From a checkpoint of a small multi-label image tagger: 145000 training examples.
Rows from block 4 of a small multi-label image tagger, named by matrix and row number. Rows with one number belong to one neuron. Each number is 128 + 32 x the weight over its row's rms, rounded and kept within 0 to 255. All counts start at 0.
Before each neuron's rows are labels from the 100 images, of 14976, where the neuron reaches its highest value: "strongest on" is what is common among them. Only what is clearly more common there than usual is listed. The data: dead-leaves pictures: piles of overlapping shapes. In brackets: how many of the 100, against the usual share in percent.
# fc1: MLP up (model.blocks.4.mlp.fc1.weight, 1152x384), inputs 0-95
# fc2: MLP down (model.blocks.4.mlp.fc2.weight, 384x1152, transposed), outputs 0-95

strongest on: vivid (89 vs 14.3)
fc1.149 [ 65 149 137 137 143 162  91  91  99 168  95 104  91 103 124 104  90 129 106 130 106 146 129 158 125  94 131 118  82 173 156 142 166  63  68 152 148 148 120 128 114 182 153 114 119 114 138 107 199  93 142 180 145 196 147 129  65  94  94 110 126  95 141  92 128 144 149 152 129  81 104 131  59 155 169 129 159  90 134 204 117 115  99 105 188 143 100  94 131 113 200 144 151 142 145  98]
fc2.149 [146  17  85  99 117 100  97 133 142 107 123 163 136 152  87 144 172 119 103  79 115  88 127 124 124 139  47 154 226 117  90  99 103 118 160 126 138 152 111 133 148 162 107 131 117  95 108 164 138 134 143 104 123  73 133 120 192 139  82  69 151 188 170 125  71  82  95 103 128 199 174 137 128 105  97 158 127 132 142 104 194 100 123 113 154 134 111 162 121 166  60 140 116 145 120 155]

strongest on: large pieces (76 vs 33.4); textured (74 vs 40)
fc1.549 [ 89 168 164  74  74 128 136 158  44  95 115 154 135 158 150 108 126 133 153  66  91 169 102  69 131 187 120 113 108 102  84 124 106 105 129 125 130 104 117 123 107 108 144 145 126 118 123  79 125 140 139 155 105 163 122  92 139 137  86  72 112  92 117 113  96 126 119 149 151 162  74 120 127 104 147 120 122 136 180  84 108 137 154 108 180 162 182 123 184 143  37 146  94 141 166 101]
fc2.549 [133 104 160  63 176 202 213 169  77 141  79 125  58 162 109 141 164 160 149 159  85 150  81 126 112 134  80 195 146  94 102 118 133 159 100  60 125  94  90  90 116 175 112 122  99 169 156 109  96 149 110  97 128 120 164 120 160 120 141 155 139 120 171  98 158 126 127 124 127 106 110 156 108 152 137 141 165 204 152  50 115 217 179 139 144 112 139 124 135  86 216 124 173 109 109  80]

strongest on: shaded (83 vs 50.3); pastel (33 vs 14.5)
fc1.102 [134  76  90 168 132 190  92 113 151 121 121  63 140 115  87 198 124 110 149  96 149  79 157  46 184  73 178 120 108 179 116 191 143 187 135 127 123 117 151  80 107 111  84 121 157 114 145 105 138 157  97 174 118 131 102 115 125 166 145 122 113 104 123 170  82 136 109 162 108 193 125 111 108 147 109 110 142 156 156 142 123 156 170 193 131 145  85 102 101  69 145 113  80 132 159 179]
fc2.102 [175 158  87 177 192 118 150 110 114  99  99 118 115 163  86  74 143 146  99 105 212 121 101 128  75 171  99 118  98 115 146 182 175 128 150 174 155 127 105 132 119 157 121 146 168 150 134 104 208 132 163 147  90 133 193 171 113 119 120 141  89 147  91 134 143 153 134 133  99 137 172  50 148 141 177  95 125 176  76 149 116 123 111 139  91  87 161 169 124 100 116 127 107 133  84 107]

strongest on: textured (79 vs 40); large pieces (62 vs 33.4); grey (32 vs 14.4)
fc1.214 [135 154  84  90  87 190  31 172 157 121  98 190 102 144 158 146 113 144 124 190 162 151 144 170 102 134  91 104 157 132 153 168 134  99 106 111 192 162 146  90 137  88 115 118 114 189 193 111  71  59 167 119 114  83 158  54 144 134 142 151 165 141  80 137  65 113  97  37 139 108  85 104 112 122  76 105 118 111 108  95  90 156  90  64 105 124 235 158 127 104 183 123 122 174 140 178]
fc2.214 [ 96 150 232 104 111 110 157 147 113 103 135  74 106 192  98  83 151 143 138 113  93 142 133 119 125 144 127 114 111 127 155 120 100 124 135 226  69 102 141 127 126 158 152 134 114 184 121 118 100 152 118 125 187 101 132 142 109 111 106 146 164  97 135 108 136 125 103 135 107  97 133 181 132 131 169 126  66 117 134 180 146 119 106 185 117 180 106 139  57 140  83 112 103  89 106  52]

strongest on: cool (35 vs 14.4)
fc1.515 [109 164  95 101 139 135 164 151 104  92 144 182 136  52 125  76 102 110 102 104 122 142 114 144 174  64 181  71 109 124  84  94 142 177 130  71  60  51 151 119 136 133  68 128  97 157 122 113 173 152 187 172 107 181 134 111 182 136 159 168 107 128 135 164  82 172 191  98 201 183 131 139 166 144  43 112 146 129 129  98 145 134  83 125 159 103 129 104 167 175 170 113 120 148 222  99]
fc2.515 [108 129 148 128 147 157 174 167 141 105 145 162 108  93 105  75 131 107  88 112 132 121 117 124 105 152  86 200 107 129 105  96 126 145 124 138 160 119 141 112 116 157 137 118 115 137  99 142 163 185  70 137 124 125 103 103 112 146 166 110 135 149 147 100 184 159 136 161 180  40 208 138 117 118 147 150 125 135  43 117  39 111 120 127 100 101  86  91  80 136 138 136 101  35 124  81]

strongest on: cool (34 vs 14.4)
fc1.524 [108 139 173 150 129 101 119 121 106 164  81 119 156  74 119 155 104 198  84 102 146 118 118 183 154 121 139  38 103 115 144  88 134 106 121 121 140  90 187 114 160 161 108 100  92 181 127 112 168 129 208 105 133 130 130 116 135 173 152 130  77  93 151 130 158 129 173 102  92 195 101 154 153 156 168 120 117  86 147 167 119  92 103 116 164 128 142 183 217 154 156 171 160 168 184 190]
fc2.524 [166 163 104 121 133 155 126 131 181  89 180  85  81 138 120 130 119 149 200 155 167 106 127  91 170 202  94 198 148 113 127 115 129 117  63 161 170 179  70 110 116 114 150  88 121  86 121  95 140  87 107 191 132 101 121 142  90 131 106  66 165 128 118 119 124 154 146 160  94 122 150 153  91 116 154 147  97 157 114 124  90  94  64 124 109 236 177 166 173 118 112 122  72 128  92 190]

strongest on: vivid (91 vs 14.3)
fc1.107 [156  80 170 123  71  46 119 108 126 136 122 181 144 130 116 135 143 133 132 126 140 125 121  98 122 139 156 100 144 123 139 204  98 103 154 158 145 185 150 173 169 146 101  76 191 132 152 120 118 133 123  96 132 118 148 179  56 166 153 100 158  99  90 169 131 123 157  89 164 151 112 119  93 150 125  87 131  87 144 159 174 101 120 160  66 154 165 153 167 163  94 126 162 110 120  99]
fc2.107 [136 155 142 100 169 186  61 156 175 125 108 141 131 107  87 144 164 109 130 110 101 141  81 134 129 115  98 128  91 105 110 109 122 151 163 129 128 111  89 147 151 117  94 105 169 124 118 133 178 204 137  45  98 120 157  88 126 118 133 144 165 128 123 133 106 167 121  92 181 143 164 100 120 181 105 115  81 178 104 128 162 143 119 103 110 142  91 149 131 143  96 100  70 126 106 139]

strongest on: vivid (66 vs 14.3)
fc1.324 [118 124 100 115 124  85 132 144 142 164  98 193 139 109 109 137 191 116 139 112 114  94 143 129  96 161 181 111 116 153  87 137 119 155 162 149 154 138 127 119 130  96 101 151 137 144 114  53 100 139 165 162 121 198 112  91  87 126 176 132 132 132 170 126 124 123 199 140 126 118 106 159 107 117  74 135 160 123 127 107 184 154 169 169 137 139 149 119  84 137 129 168 160 162 159 118]
fc2.324 [152 143 106 221 186 144 198 125 133 140 120 154  76  93 152 139 148 110 157 197 167 134  94  96 110  94 122 142 111 148 103 176 139 116 129  82  99 197 126  93 171 123 125  81 148 150 144  81 131  93 139 103 146  98 103 101 134 143  53 161 216 123 121 113 161  55 148 118 105 142 115  76 127  93 156 147 102 172 161  95 114 144  90 161 136 142 158  65 148 154 117 146  86 104 143 109]

strongest on: textured (80 vs 40); vivid (44 vs 14.3); warm (32 vs 14.2)
fc1.613 [157 100 126  94  82 111 153 132 128 124 138  91 125 105 206 136 149 110 109  99 130 144 142 140 124 142 139 180 166 189 127  89 120  84 160 115 171 133 155 166 130 122 137 170 175 102 146 109 117  95 132 140  86  94  88 148 101 164 125  56 124 127  72 239 164 140  88 206  73  99 149 175 158 136 130 133 105 154 117 109 124 116 111  92 117 105 137 125 116 104 169 154 160 176 137 133]
fc2.613 [133 160 141 119 103 108 107 129 179  89 112 114 123 152  99 158 122 141 119 174 103 125  86 149 106  97  97 183  73 167 213 142 138  89 104 142  96 112  97 113 138  98 157 133 145 144 165 140 118  77 127 165 125 140 125  85 104 125 128 144 114  77 129 129  44 147 139 113 186 123 148 164 162 141 115  83  98 143 101 177 142  99 136 131 100 183  74 152 128  68 156 159 199 121 120 139]

strongest on: textured (65 vs 40)
fc1.695 [146  98 198 115 149 149 128 185 114  89 119  73 119 163 157 118 136 173 148 134 104 150 149 172  89  54 132  82 145 105 130 120  50 115 182 122 141 156 114 146 115 116 108  80  86 108 115 129  91 139 133 131  82 143 152 156 110 116 161 150  93 120  76 131  79  99 155 143 147 169 154 164  87 103 134 151 157 195 204 134 169 194 117 119 125 136 107  70 106 112 131 146 168 153 112 197]
fc2.695 [110 186 206 111 119 103 119 132  98 175 144 129 145 111 113 132 180 158  82  97 144  72  97 145 124 166  59 212 163 173 115  98 107 142 137  85 125 146 126 172 128  99 141 162 173 109 142 124 143 101 118 173 166  93 130 124 132 127 131 136 126  87 108 120 153 116 177 133 106  87  85 132 133 122 119 124  67 100  58 156 103 132 129 161 121 162 167 108 122  67 192 104 133 138  67  83]

strongest on: grey (70 vs 14.4)
fc1.264 [ 86 121 120 113  94 146 131 134 106 125 136 108  75 162 100 111 155 165 157  32  83 128 131 112 100 162 170 137  88 120 124 204 140 149 127  98 140 112 127 166 133 116 119 105 124 138 177 111 136 157  77 123 131  78 146 113 108 160 171 122  72  96  84  88 178 133 126 120 131 154 162 138 126 101 149  78 118 123 132  32 101 172 136 148  37 160 140  77 129 182 124 116  96 181 112 130]
fc2.264 [107 103 149 135 151  79 117 146 136 125 147 109 150 130 170 187 175 147 109  91 149 121 142 103 140 136 182 146 126 152 169 124 161 107 144 147 123 139  79 105 161 166  96 134 112  70  97 106 150  88  85 159 135 121 155 148 103 166 140 128 124 103 152 134 133 145 134  83 154 124 110 125 158 105 129 163  87 158  73 192 100 121  96  96  80 112 131 117 130 119 152 104 106 176 135 115]

strongest on: shaded (83 vs 50.3); vivid (34 vs 14.3)
fc1.687 [ 50 102 141 112 116  56 167 161 105 127 120 125 124 106 150 179 159  84 166 159 115 132 174 123 177 216  62 158 109 115 147 159  96 156 144 161 100 114 158 199 118 201 125 139 169 102 121 150 100 122 169 147  88 144 117  91 126 113 135 116 108 146  95 116 188 128 131  97 141  89 111 134 139 116 112 102 168 114 154 139 139 164  82  94 124 161 126 193 156 117 169 141  93 134  95 109]
fc2.687 [103 123 139 152  76 153 132  72 136  59 165 112  67 110 154 116 132 117 120  89 139 120 101  91 171 109 138 155  87 182 118  76 148 165  96 128 124 118 113 115 133 123 133 159  86  85 207 235  67 117 135 120  80 145 138  99 122 112 134 128 114 110 107 129 121 140 137 149 209 109 118 133 117 128  87 184 145 108  94 122 176 161 152 123  94 140  72 167 198 119 133 115 187 104 110 180]

strongest on: cool (34 vs 14.4)
fc1.256 [137 174 153  30 111 115 118 122 100 149 103  74  83 159 117 129 191 139 118 120 175 141  86 116 105 109 118 134 117 177 115  97 150 114 121 169  83 137  75 163 110 101 160  39 110  90 187 176 147 141  49  97 116 170 152  84 110  96 100 163 131 127 185  90 116 156 128 110 168 106 113 152  97 133 103 100 152  91 120 118 126 169  81 191 101 119 118 159 135 133 116 146 152 125 131  81]
fc2.256 [116 140 145 120 119 169 112 139 101 111 144 133  52 111 152 102 119 131 150  82 125 169 116  83 164 154 121 255  79  77 139 141 107 114 156 108  95 134 165 138 114 145 157 131 130 149 160 148 161 154 162  95 115 125 149 170 122 147 130  76 123 124 116 138 173 135 129 113 115 102  61 165 155 172 165  86 143 120 110 127 202  89 161 133 159 160  91 135 160 159  63 128  98 195 116 209]

strongest on: grey (64 vs 14.4)
fc1.165 [165 105 147 112 199 124 122 115 105 176 137  96 156 133 162 119 120 130 107 122 141 146 112 112 110 126 126 158 120 137  89 115 165 117 162 150  73 129 131 128  73 113 186 107 130 133 101  94  80 117 115 165 124 153 136  97 110  48  90 128 163 147 145 138  88 196 178 151 141 209 165 153 150 149 155 130 125 104 106 106 122  73 145 123  91 142 215 110 102 123 132 140 110 182 203 128]
fc2.165 [101  93 107 168 115 145 124 146 117  98 176 178  87 176 130  95 113 150  99  91 142 112  99 172 110 186 116 110 181 112 118 115 142 140  85 122 117 139 166  87 106 202 141 117 182 128  87 108 186 159  85  53 119 190 114  84  80 130 138 171 130 141 162 100 178 169 153 132 119  73 137 126 137 133 183 194 141 165 165 123  49 176 119 149 171 119 104 118 151 164  95 120  67 117  83 123]

strongest on: aligned (99 vs 25.4); bar (52 vs 5.1)
fc1.305 [141 150 146 124 108 122  75  98 163 141 133 128 156 118 173  52 212  96 202 142 130 146 113 138 108  99 147  93 167  60  87 156 174  98 107 130 185 146 148  93 197 148 121 119 126 122 160 107 111 118 137 130 109 169  91 151 109 104 134 126 114 120 167  96 108 129 113 106 155 113 102 108  96 146 145 153 106 108 155  80 165 115 143 195 114 100 162 109  98 116  97 132  50 144 145 145]
fc2.305 [129 155  78 117 149 117 151 168 137 140 116 150 132 129 105 142 106 122  48 117  95 117  78 156 159  79 130 132 103 168 119 162 127 150 106 152 122 102 100 114 170 190 127 121 116 144 141 168  87 177 255 152 168 162 140 111 127 107 217 132 117 162 186 106 158 123 153 100 176 172 111 113 100  93 101 176 151 103 171 144 104 175 118 107 171  96 119 198 173 140 149 143 121 149 184 108]

strongest on: shaded (85 vs 50.3); pastel (38 vs 14.5); grey (33 vs 14.4)
fc1.150 [162 114 144 119 117 147  96 170 109 159  94  70  94 102 130 127 128 118  93 163 109 157 111 174 164  77 154 108 114 100 134 164 112 140 195  78 132 151  51 115  98  96 102 115 111 110 152  93 141 144 121 136 144  85 144 183 139 146 159 134 139  77 199 132 110 199 136 182 123 162  87 155 145 100 142 150  55 120 190 116 118 130 115 117 109 141 175  75 207 108 122 165  95 119 157 119]
fc2.150 [119 116 169 129  78 180 165  56 138 125 119 118 117  91 152 111 143  91 177 139 159 156  67  91 186 130  81 127  88 112 131 162 176 156 146 181 158 177  76 131  45  97 136  77  92 160 136 207 118  98  75 139 174 146 174 160 118 115 139 131  75 175 108 129 112 152 137 145 183 134 167 101 106 164 134 113 160 143 110 149 124 118 159 159 163 133 146 110 131 104 130 153 188 134 112 115]

strongest on: large pieces (69 vs 33.4); vivid (57 vs 14.3)
fc1.462 [113 112 159 103  89 122 142 142 126 158 149 136 118  89 148 153 109 136 113 111  77 154 166 111 184 168 168 105 135 121 139 103 124  96 120 148 126 124 112 125 106  65 118 153 123 138 150  53 149 155 143 106  94  91  97 175 149 135 162 133 129 129 112  94 136 119 121 161 108  90 171 153 120 146 108 140 123 135 143 154 102 130 105 148 194 103 176 114 132  99 113 148 137 141 164 153]
fc2.462 [ 84 111 165 120 135  76 137 111  67 125  79 126  80 132  92 150  97  83  84  98 199 125 139 133  33 101 110 159 123 154 105 128 123 137 159 113 195 100 104 132 217 123 137 118 166  40  75 159 128 101 149  79  92 144  83 122 111 154 149  96 163 122 142 135 138 131 141  93 163  91  96 167 166  96 125  97 134 127  94 114 119 100 184 141 153 165 144 105 142 196 158 121 120  84 149 133]

strongest on: grey (42 vs 14.4)
fc1.128 [155  97 139 103 132 162  86 116  74 116 146 169 121 122 101  85  92 109 126 118 195  84 128 146 180 113 233  86  85  98  76  75 138 156 136  57 121  90 150 164 100 136 135 125 138 169 137  86 139 127 190 155 151 197 128 156 155 154  85 145 115 113 121 172 118 144 158 140 142 202 105 151 144 150 145 138 160 127 131 127 125 102 111 171 150 164 116 104 102 152 187  87 150 125 158 124]
fc2.128 [102 132 128  54 150 164 185 115 166 136 126 191 152 131  79 115  94  94  90 101  93 118 154 162 120 117 107 185  74 153 111 133 133  89 155 125  91 159 201 123  99 161 116  93 130 184 112 155 133 139 113 198 144 128 165 114 136 143 136  71 143 181  81 119 153 116 108 123 124 117 140 114 127 117 106 154  94  75  79 129  79 119  43 134 144  90 126 130 190 168 112 129 170 119 163  79]

strongest on: shaded (77 vs 50.3); vivid (48 vs 14.3)
fc1.398 [116 155 136 113 124 152 144 151 117 120  89  97 151 147 147 134 113 121 129  77  85  81 125  71 147 129 194 117 136 100 120 150 197 174 134 123 139  95 115 140 163 102 118 144 135 174 100  78  95 151 146 116 111 128 160 127  82 121 137 104 140 182 101 164 130 130 111 111 147 150  95 165 111 116 139 187 165 172 104 152 229 154 120 147 151 136 140 124  97  86 128 157 131 139 171 123]
fc2.398 [136 125 101 137 227 126 131 115 110 130 124 115 153  81  89 119 135 154 139 148  94 116 201 110  87 158 105 131 125 102 123 105 102 141 101 116 110 102 159 107 119 178 163 233 192 108 151 134  89 102 164 100 123 128 102 152 123 146 149 140 120 101  76 123 155 162 125 141 122  77 190 152 144  77 175 136 132 126 119 117 124  92 105 166 179 131 146 163 213  74 182 131 144 116 155 100]

strongest on: cool (34 vs 14.4)
fc1.566 [123 138 114 103 157  82 115 159  75 121 118 149  55  98 168 143 107 169 178 110 155 116 124 149 124 141  80 146 134 124 145 142 140 127 132 115 113 114  79 157 110 148  75 145  81 156 149 117 205 158 103 182 144 134 121 112 167 190 138 130 129 174 109 177 102  92 122 121 126 127  73 145 134 158 123 140 111 134 158 178  38 141 143 124  89 149  90 153 168  90 164  72  97 104 107 141]
fc2.566 [201 133 137 143 110 146  78 124 103 114 105  61  82 138 150 112 123 187 121 119  87  97 127 104 125 117 150 126 144 187 162 165 108 172 137 166 199 125 106 192 134  81 139 100 123  47 158 133 157 118  87 157 119 131 117 187  89 127  77  89 146  92 157 107 118  93 105 144 138 112 154 144  83 102 208 184 167 150 109 126 174 130  86 116 129 120 156 148 103 213 115 106 146 147 145 123]

strongest on: cool (34 vs 14.4)
fc1.408 [166 157 155  24  89 136  62 167  64  83 124 152 101 143 115 166 164 134  84 109 182 112 195 115 127 172 150 119  98 111  73  84 123  87 117 152 152 105 180  74 123 148  97 110 189  94 119 102 117 132 115 133 140 127 175 142  82 143 229  98 128  74 118 154  80 173  77 130 103 166 141 185 146 102 113 106 103 143 114 132 111 148  82 164 103 121 165 110 101 146 169 124 125 154 150 181]
fc2.408 [137 124 143 160 147 205 124 120 109 111 125  99 144 167 139 113 123 183 151 166 156  83 112  73 107 100  64 112 139 132  99 148 108 112 147 139 165 155 126 108 103 116 136 151 141  81  80 139  77 135  93 133 159 121 131 138 151 147 137 156 109 102 170 123 110 112 125 104 186 140  40 142 136 112 133 161 138 179  95 148 165  96 124 141 110 147 144 109 131 122 152 122 144 159 117 102]

strongest on: shaded (85 vs 50.3); cool (56 vs 14.4)
fc1.88 [143 142 118 148 148 126  97 115 126  99 144 160 143 155 128 128 149  97 125 108 137 102 140 108 136  94 188 102 105 119 189 134 134 168  72  98 189  40 134 128 200 130 144 173 137 117 149 133 137  75 161 114 132 131 114 120 191 123 130 162 107 120 116  51 152 143 110  55 143 123 124 183 131 162 157 154 115 207 127 146 153 116 108 136 135 109 149 163 155 127 146 196 101 151 139 136]
fc2.88 [130  98 187 117 150 138 197 120  49 152 181 111 156  74  94  94 144 106 133 127 196 108  99 226 102 174 120 123 117 140 156 151 164 153 103 161  96 124 156 155 104 159 157 154 121 129 112 171 172 153 141 109 102  85  99 135 139 145 161 123  97 113  56 133 107 183 118 125 172 151 191 152 174  87 103 122 124  76  98 152 175  71  70 153 174  85 144 146 142 166 158 132 161 103 106 148]

strongest on: grey (36 vs 14.4)
fc1.16 [120 176  68 155 138 141 135  92 108 125 165 158 138 133 118 160 168 144 100  61 110 154  75  98 135 130  74 167 108 139 109 125  77 115 120 149 119 170 149 104  91  79  62 162 116 132 115 177 139 117 132 171 102 184 123 140 153 141 155 119 114 121 127 153  46 135 171 192 180  57  74 135 124 159 142  72 133 165 168 147 140 127 114 124 103  82 204  87 116 106 137 139 139  85 104 123]
fc2.16 [120 118  73 131  92 160 137 129 158 133 142 128 119 108 159 114 159  77 177 156 152  77  57 115 139 176  99 130 134 178 140 134 102 127 100 121 178 101 107 159 107 134 132  58  76 131 144 107 177 127 124 153 167  72 148 112 103  85 105 147 188 162  98 142 139  97 135 127 124 205 167  88 150 140  61 147  80  96 156 130 155 127  99 142 146 104 134  95 123 168 140 106 176 190 108 195]

strongest on: textured (83 vs 40); large pieces (75 vs 33.4)
fc1.310 [118 171 175 137 110 146  73 146 120 195 113 139 115 154 113 151 116 146  80 105 164 186 165 105  85 108 111  85 133 135 130  93 102 114 157 132 119 124  82  80 180 127 102  62 123 123 102 112  52 162 143 154 165  76 176 101 141 145 119  99 102 136 147 149 147 177 108 165 132 172 102 108 138  92 159 123  86 195  99 132 103 109 139 123 175 106 107 165  27 179 124 120 131  98 141  84]
fc2.310 [105 142 158 114 149 199 108  89 133  97 147  92 149 119 118 135 129 150 170 123 113 173 133 153 137 165  97 128 109 107 146 167  98 147 108 180 131 186 140 133  72 152 141  39 184 118 109 148  83 131  74 137 109  67 151 187 102 116 112 154 136 151 182 158  85  83 122 143 122  77 125 135 102 164 187 109 127 106 108 125 174 149  81 149 137 179 170 110  82 111 115 143 148 105 106 182]

strongest on: vivid (74 vs 14.3)
fc1.329 [117 129 142 173 104 119 153 119 122 138  86 136 142  80 101 133 162 141  95 102 162 182 164 109 127 150 119 117 152 128 169 140 144 184 115 161 100 137 118 162 113 134 121 157 141 116  82 174 110 140  60  68 105 129 139 143 116 127 147 146 115 171 130 161 136  91 120 193 135 109 103 119  83 159 160 149 112 176 101 195 138 105 113 150  57  96 105 135  98  90 118 156 111 135 142 109]
fc2.329 [151 154 110  64 198 150  83 174 106 110  98 139 144 156  91 163 104 115 144 152  79  94 107 203  88 134 117 119 127 134 150 100  90 109 123 116 142 179 118 132 121 117 140 155 190 143 116 110 118 192 160 122  98 145 133 138  78 134 136 120 205 157 129 145  81 100 105 151  47 166 157 129 111 188 133 159 102 151 125 130 158 107 181 108 104 114 148 137 137  68  60 115 100 152 148 138]

strongest on: grey (49 vs 14.4)
fc1.661 [130  94 177 106 149 207 118 139 114 100 135 138 121 105 110  88 144 124 144 115 159 111 126 139  75 146 143  98 176 109 172 145 182 155 129 112  94 151 117 140 135 145 121 144 124 152 132 139 105 141 129 152 104 112 113 129 133 151 145  49 138 112 148 153  38  86 137 174 128  57 116 130  92 129 212 140 152 124 116 116 135 114 110 129 203 164 106  76  97  87  99  92 110 137  93 196]
fc2.661 [157 121 137 117 125 128 124 134 156  76 144 141  80 122 200 139 140 137 131 141  70  90 114  88 223 149 143  98 117 114  99 102 130 162 102 123 112 122  81 100 144 115 133 231 157 163 122 140 165 132 102 106 131 140 108 101 164 104  78 180 173  92 140 110 114  90 140 142 136 158  89 137 170 125 104 141 162 157  59 176  91 143 114  73 178  63 141 131 136 109 185 143 153 136  85 133]

strongest on: vivid (65 vs 14.3)
fc1.363 [110 138 126 118  74 141 152 176 158  83 165 127  90 119 155 112 177 199  98  96 103 125 132 156 110 134  89 133  87 131 152 121 150 142  70 176 151 123 105 134  83  87 115 173  93 167  97 127 135 161 121 146 178 137 137 102  70 117  95 176 176 122 103 100 119 171  84  91  81 160 100  69 105 130 131 153 128 123 202 152 151 141 181 134 164 171 192 185 132 107 145  97  77 111 127 102]
fc2.363 [164  99 151 127 165 170  94 152 108  66  65 113  80 116  98 125 164 188 111 143 161 141 127 116 111 122 158 126 121 118 162 185 155  83 127 120 114 157 141 121 160 117 116 191  71 100 183 164 155 127  77 144  96 169 158 111 155 146 153  95 111 149  96 142  86 105 114 116  77 145  79 163 148  74 101 116 120 132 153 154 124 127 156 157 141 121 143  78 128  78  73 126 103 164 152 145]

strongest on: shaded (88 vs 50.3); grey (33 vs 14.4)
fc1.603 [148 109 114 170 105 127 143 136 122 127 132 180 138 156 114 129 222 108 209  93 109 121 119  79  65 125 122 121 110 137  88 138 154 160 131 152 148  96 114 143 132 157 160 129 169 135 148 154 102 133 117 150  95 149 109 136 118  91 139 100  95 116 120 120  93 118 161 145  80 176 113 103 139 140 194 137 113 147 174  58 103 174 192 143 104 159 143 118 180 186 104 164 116 183 150 116]
fc2.603 [ 89  91 150 100 156 154 133 106 136  91  87  91 138 174 137 156 129 173 191  94 137 123 188  37 129 169  95 119  57 112 114 126  98 129 189 113 157 148  54 144 141 152 159 147 143 146 135 143 109 132 185  70 115 166 141 110 109 125 168 158 139  92 120  95 182 135 125 133 142 105 121  87 152 107 125 162 121 129 104 184 121 150 116  90 110 170 156 166 113 153  90 103 102  82 110 147]

strongest on: shaded (97 vs 50.3); pastel (42 vs 14.5); grey (41 vs 14.4)
fc1.728 [116 169 100 164 161 114 136 186 176 121 167 105 123  66 139 113 148  86  85 139 139 154 168  77 174 106 142 137 128 170 106 141 108 154 173  94  74 151 127 170 145 171 106 154 205 144  91 112 142 118  92 162 155 114 117 127  88 140 103 143 158 164  86 109 132 111 107  63 130 188 128 155 156 144 105 141 212 198 164 136 109  91 120 104  95 120 126 124 126 110 128 107 133 130 209 137]
fc2.728 [152  59 160 141 165 129 113 133 114 132 167 155  71 182 126 124 135 180 165 101 166 167 138 106  98 123 177 142  40 109  87 107 142 104 101 114 136 112 142 147 115 175 150  98 125  76 116 144 177 153 169  83 114  80 176 150 103 131 120  76 133 106 131 103 110 100 126  99 104  87 159 112  91 103 146  99 110 127 150 108 121 155 165 109 115  95 108  80 105 151 171  87  96 127 125 103]

strongest on: grey (97 vs 14.4)
fc1.690 [111  79 186  92 185 133 107 122 141 116  98 112 143 110 138  72 147 191 117 145 133 192 152 104 115  92 127 105 115  72 148 103 169 166 143 133  69  87 142 128 167 115 173 194 169  96 178 144 109 120 108 109 127 117 112 129  94  99 192 135 158 135 122 137  89 153 142 106 121 124 120 133 202 172  78 124 124 125 149 183 191 112 128  94 196 160 146 111 138 148 146 157 103 130 153 104]
fc2.690 [ 87 141 100 143  93 168 168 132 108 118 160 141 128 172 134 155 112 134 115  95 126 102  98 180 110 169 131  99 102  81 102 165  52 149  83 124 142  75 163 115 153  45 143 115 131 146 171 134 128 166 113 177 126  97 132  92 117 123 127 147 141 141  63 139 100 128 166 103  94 110 193  76 139 105 134 134 115 106 122  60 146 121 131 168 117 107 130 120 143 121 189 123 106 129 128 162]

strongest on: aligned (76 vs 25.4); bar (31 vs 5.1)
fc1.366 [154 163 109 163 110 168 107  74 111 129 134 146 110 127 142  31 178 134 110 127 154  75 134 139  90 136 127  92  89  32 162 188 107 165 152 181 114 101 107 156 142 157 108 143 155  85 148 156 133 183 106 120 125 164 152 108 167 115  87 174 101 137 154  12 134 103 119 124 125 169 107 155 106 118 111 165 132 153 162  87 118 115 158 200 111  89 143 166 109 131  92 146 101  97 141 137]
fc2.366 [155 118 115 119  98 113 124 139 136  41 213 144 125 132 113 165 153 130 160 118  77  90 150 141 169  68 193 137  71 196 142 140 152 125 173 112 125 150 152 108 144 129 116 114 119 118 116  99  99  89 178 176 149  96 135 141 165 136 151 126 101  63 108 153 153 158 137 139 147 120 138  93 178 179 185 110 157 124 198 154  86 135 114 160 118 162  60 175 119 101 186 143 132 186 120 157]

strongest on: cool (45 vs 14.4); vivid (44 vs 14.3)
fc1.375 [115 173 173 143 139 137 172  56 138 175 154 153  86 164 109 143 140 220  86 167 120 121 125 124 120 132  73  99  99 159 139  97 103 172  98 134  79  74  94 217  95 106 141 120 119 138 160 158 116 195 127 145 117 136 174 120 127 168 123 145 114 120 186 118 115 181 136 130 133 184 123 157 176 142  87 180 164 151 141 107 122  78 120 140 143 167 126 173 148 142 134 195 137 124  76 156]
fc2.375 [106  94 136 136 164 121 145 215  98 146 144 167 154 124 161 144 117 125 156 159 109 199 124 143  66  24 144 147 132  83 102 137 187 136 151 103 150 194 125 194 108  95 131 143  95 147 153 153 109 100 177 166 138 109 119 116 113 102 140  90 125 144 136 126 140  94 132 138 137 133 200 128 126 108 141 180 145 135  97 205 152 142 115 141 131 129 168  84  50  65 139 120 161 142  93 106]

strongest on: vivid (39 vs 14.3)
fc1.155 [131 128 132  78 142  73 136 124 105  65 142 146 159  99 134  78 134 170 101 129 139 135 126 167 192 118 199 120  72 131  97 157 131 158 124 104 109  96 186 105 103 132 147 135 132 146 119  94 126 165 148 123 111 105 150 149 197 156 137  98 182 144 110  86 123  96 127 120 140 148 106 186 138 166 104 129 124 144 104 107 107 215  85 103 111 127 134 116  82 106 116 108 119  82 144 115]
fc2.155 [132 154 161  86 155 150 117 195 114  90  75 132 124  99  68 132 101  83 125  79 111 144 104 108  59 170 126 250 106  88 141 161 156 115 110 139 149 145 159 128 130 133  88 140 108 105 173 116 121 167 154 134  96 112 106  82 169 125 134 110 190 126 131 138 175 160 126 123 145  59 200 147 167 123 127 134 110 165  85 150 109  60 146 132  93 108  60 130 152 143 125 163  77 104 153  42]